{"encoder_arch": "poolformer", "encoder_inner_norm": false, "encoder_moe": "top_k", "text_encoder_inner_norm": false}
Rows from block 5 of the image encoder of a small contrastive image-text model, named by matrix and row number. Rows with one number within an expert belong to one neuron, the router's apart. Each number is 128 + 32 x the weight over its row's rms, rounded and kept within 0 to 255. All counts start at 0.
Before each expert's rows are labels from the 100 images, of 14848, where the router gives the expert most weight on average: "strongest on" is what is common among them. Only what is clearly more common there than usual is listed. The data: rendered rooms with furniture.
# router: router (encoder.blocks.5.mlp.router.weight, 64x128, trained with AdamW), inputs 0-127
# gate: expert gate (encoder.blocks.5.mlp.gate, 64x128x128), inputs 0-127
# up: expert up (encoder.blocks.5.mlp.up, 64x128x128), inputs 0-127
# down: expert down (encoder.blocks.5.mlp.down, 64x128x128, transposed), outputs 0-127

# expert 37
strongest on: blue walls; count: four; lamp
router.37 [131 155 100 114 120 171 168 101  78 165 102 137 113 176  82  82  94 167 110 128  97 181 120  95 114 141  84 139  77 122 108 158 148 140 104 129  79 160 129 110 143 111  75 165 151 164 173 110 156 133 138 106 167  89 113 103 126 103  96 108  77 139 140 155 158 129 178  92  78 149 155 110  99 135 126 165 189 205 153 208 106 153 163 146 112 108 114 121 139 146 179 117 151  75 125 132  89 133 172 102 128 100  78  77  73 106 152 155 143  55  96 149 157 154 144 186 155 131 127 175 127 136  79 140 160 124  83 168]
gate.3 [108 124 150 108  92 138 120 188 110 141  49  62 126 134 136 126 116  77 208 171 128  96  82  85 164 158 116  62 115 134 139 142 118 101 146 120 186 148 153 142 109 149  48 149 103 121  82 112 114 112 156 143 103 101 161 109 158  93 108 163 144 115 154 105 123 117  94 173 123  88 125 118  82 119 136 101 142 115 142 100 185 132 112 155  89 145 161 109 124 144  99  99 153  89 111 129 146 115 128 158 129  56 149 186 135 146 167  56 170 164 135  88 139 217 137 182 181 120 116 146  91 124 123 148 168 142 137  78]
up.3 [155 121  94 113 162 133 103 101  91 127 147 141 168 131 158 121 153 148 139  79 134 134 161 180 114  78 123 206 174 182 113 135 155 128 158 147 128 140 124 132 175 136 193  83 145 184 142 169 123  89  73  89 166 151  59 154 108 139 148 105 126 139 130 129  96 106 152 107  82 171 104 123 161 139  75 192 102 130  95 139  79  76 185  83 101 111 114 178 164 133 140 157 157 121 129 117 178 151 114 145 147 156  95  96 103  53  77 124  89 114 120 127 154  40 125  70 116 137 142  81 145 136 143 134 149  93 155 126]
down.3 [177 118 105  95 124 128  76 131 154 118 117 180 113 137 110 135 109  96 116 108  82 163 136 100 117  49 122 145 145 165  89 118  96 148  59 163  84  99 140  94 121 128 165 120 146 148 168 109  56 112 151 136 100 142 157 144 134 119  54 101 132 189 103 116 165 104 167 119 168  50 155 131  82 171 150 149  87  92  99 122 126 133  76 133 133 121 181  88  92 158  65  93 105 142 131  98 215 175  78 161 141 146 101 146 149 144 168  95  96 126  85 118 137 162 127 120 132 140 112 184 181 158 107 120 159 153 102 121]

# expert 8
strongest on: table
router.8 [136  90 119 153 154 134 134 126  93  85 102 136 133 135 183  89 111  54 102  92 173 104 148  62 144 169 152 138  59 141 104 176 107 114 138 157 153 154 132 160 140  97 147 132 191 142 149 129 135  76 172 102 182 130 146 106 132 157 127 102 169  82 169 164  99  61 144 162 102 128 130 100 100 194  95  75 112  66 155 110  68  71 136 146 128 108  78 141 105 100 112 109 128 140  99 159  90 123  91 131 179  92 143 174 101 146 124 115 156 146 122  74 161 121 181 159 159 157 157 139 108 139 170 147 169 140  72 148]
gate.8 [124  98  96 158 130 104 130 142 182 130  90 148 137  82 129  86 136 174  92 129 165 166 108 102 147  96 136 155 121 115  97  95 122  50 114 173 180 150 151 119 129 114 118 133 110 157 124 133  97  93 164 223 189  90 105  63 126 159 131 108 187 162 136 149 139 144 102 123  97  99  46  77 102  91 100 102 155 106  96 181  82 213 142 189 130 130 125 114 119 190 110 141 111 201 115 129 126 138 122 169 113 113 120 128 156 169 140 159 125 126 125 146 142 118  75 100 161  77  90 100 102  92 141 134 131 166 143 134]
up.8 [180 164 130 103  83 125 153 138 116 135 163  91 134 176  96 152 128  35 145 105 134 118 116 157  98  95 101 132 109 160 200 151  84 191 109  81  71 118 138 106  79 129 167 141 132 118 161 125 146 155  95  65 153 155 129 147 138 115 149 146  50 107 116 106 116 107 160 140 174 165 153 161 120 155 146 211  97 167 121 113 195  70 132  45 113 129 123 151 131  73 119 133 175  73 131 112 155 135 157 112 129 136 157  97  96 113 126 104 129 129  98 123 180 110 133 136  96 160 167 185 102 148 102 137 125  96 104  93]
down.8 [144  76  92 119 140 170 121 120  61 139 148 107 136 144 101 153 182  73  90 108  85  75 116 191 151  77 167 169 116 135 139  99  92  87 138 128 172 120 172 138 113 106 125 134 116 137 139 174  97 101 157 149 152 147  65  74 106 150 109  77 115 168 102 164 111 111  69 103 168 136 168 179 130 142  97  84 163 121 104 128 109 170 125 143 139 132 122 164 162  86 129 180 124 125 145 142 148 135 162 182 116 111 111 159 113 164 207  99 186 165  81 148 125  96 142 108  77 126 140 124  97  68 134  97  88 105 196 118]

# expert 15
strongest on: black walls
router.15 [179 114 104 132 149 130  99 131 163 168 128 132 150 169 178 123 143 138  77 160 137 212  91 129 138 108 121 103 158 114 113 102 197  69 143  96 121 114 181  91  74 140  88 130 180 191 155 123  75 114 111 121 189 133 182  86 126  65 139 154 125 175 110 127 165 127 152 109 113 153 119 111 105 107  72  80  80 114 162 141 107  87 181 110 154  90 148 153 167 151 131  68 146 101  87 121 141  92 169  84  93  79 111 129  84  69  68 136 101 137 157  89 160 121 125 121  91 148 150 101 123 151 115 158 121 141 148 134]
gate.3 [108  99 135 152 111 205 127  74 114 101 119 144 154  93  82 131  92  96  16  87 155 112 128 109 139  61 159 144 194 169  76 145 145 189 116 145 167 136 123 182 143 126 135 146 173 114 116 114 113 156 104 109 152 123 170 167 135 201 144 154 102 145 120 161 106 112 131  86  73  76 160 148 116 179 115  92 122 112 118 133  91  73 155 147 121 109 142 134 129  90 156 114 116 100 138 111 145 117 201  87  92 151  63 149 145 105 115 113 153 163 117 161 174 140 171 141 106 105  96 168 106 133 107 116 103 158 118 180]
up.3 [122 127 107 112 202  97 156 105 194 167  74 133 145 162 179 102 150 161 203 143 103 142 134 141 112 144 135  60 159 135 120 147  71  90 143 169 102 132  92 105 157 130 146 159 101 166 141 140 194 174 132 175 113  87 153 177 118  91 129 124  42 113 113  65 147 108 206 181 143 182 143  92 151 118 124 110 187 178 138  87  76 127 127 112 139 135 138 133 144 164  82 139 159 144 102 138 148  86 131 105 158  79 170 152 124 112  81 130 116  89 127 123 161  85 129 116 133  83 106 131 139 156 140 111 137 158 124 100]
down.3 [117 113  95 136 157 169  79 167 158 158 133 119 180  89 109  88 129 147 159  90 102 130 127 187 154 139 152 153 152 200 121  71 129 117 148 215 111 153  78  50 104 118  87 103 122  88 171 104 161 100 161 103 159 127 142 106 109 140 126 122 110 119 101  72 166 122  96 142 201 118 134 166 160  79 111  97 155  73  78 109 109 161 169 114 105 118 109 150  76 145 126  63 116 166  79 125 123  81 168 120 123 145  97 157 120 125 132 150  65 130  86 148 110 140  78 137 167 124 167 163 165 153 102 128 136 174 103 110]

# expert 42
strongest on: teal walls; blue walls
router.42 [125 141 135 118 181 185 143 155  86 130 149  95 121 163 115 106  88  89 111  72 120 107 175 111 112 144  77 191 105 134  93 136 167 130 118 123  67 118 177  99 107 115  87 169 103 181 162 144 104  97 125 131 108 131 214  97 154  95  66 124 104 138 120  85 157 165 183  74 137 124 159 183 102  97 144  74 160 158 145 163 147  89 148  76  95  76  91 127 124 138 150  89  97 118  98 133 154  82 115 134 141 144 176 137 103 121 122  57  89  65 166 133 132 153  90 163 152 170 138 113 176 129 130 119 143  89 119 105]
gate.0 [121 123 139 113 107 142 131  94 136 130 150 164 111 157  79 166 130  94  80 146 161 115  70 103  73 147 155 119 142 154 136 117 126 134  84 129 116 146 101 116  48 163 121 166 176  87 145 145 196 141 103  92 168 103 126 148 118 139 167 175 186 168  93 134 154 193 154  87 155 117  89 141 127  49 182 138 213 152 174 103 124 108 118 140 116 148 118 183 141 135  51 148 146  51 139 148 126 146 150  92 109 123  74 187 110 132  83 143 112 114  99 170 138 168 114 150 127  75 145 161 149 130 122 118 130 107 169 135]
up.0 [142 157 137 107 150 150 168 177 103  75  69 150 122 145 152 146 106 129 167 152  82  80 148 114 155 119 125 138 110  90 142 154 102  95 129 152 136 102 125 170 161  54 138 123  92 113 134 120  85  83 206 149 113 145 124 159 155 151 114  94  84  83 143 133 101  88 111  94  85 111 166  98 149 158 105 122  52 121 144 174 121 131 145 180 126 118 153  67 132 140 156 144 127 200  87  87 114  99 153 190 117 148 177 100 161 126 177 147 164 187 122 134 104 106 193 100 176 169 115 111  72  81 140 102 107 133  90 153]
down.0 [129 128 104 141  57 130 140 157 129 131 158  95 107 127 137 129 167 144 151 135  75 118 156  72 133 175 117 132  81  90  96 128 177 142 115 160 168 189 117 114 100 117 134 114 118 133 138 123 146  84 134  93 136  75 104 115 109 138 101  78 122 108 136 119 183 124  98 156  71 127 126  99 119  88 139 129  62 188 157 153 117  79 169 183 135  92 143 130 130 168 174 153 108 160 105  76  41 102  84 155 163 188 106 141 191 136 149 166 108  74 133 103 134 130 115 113 137 161 108 118 183 107 141 120 217 162  64 114]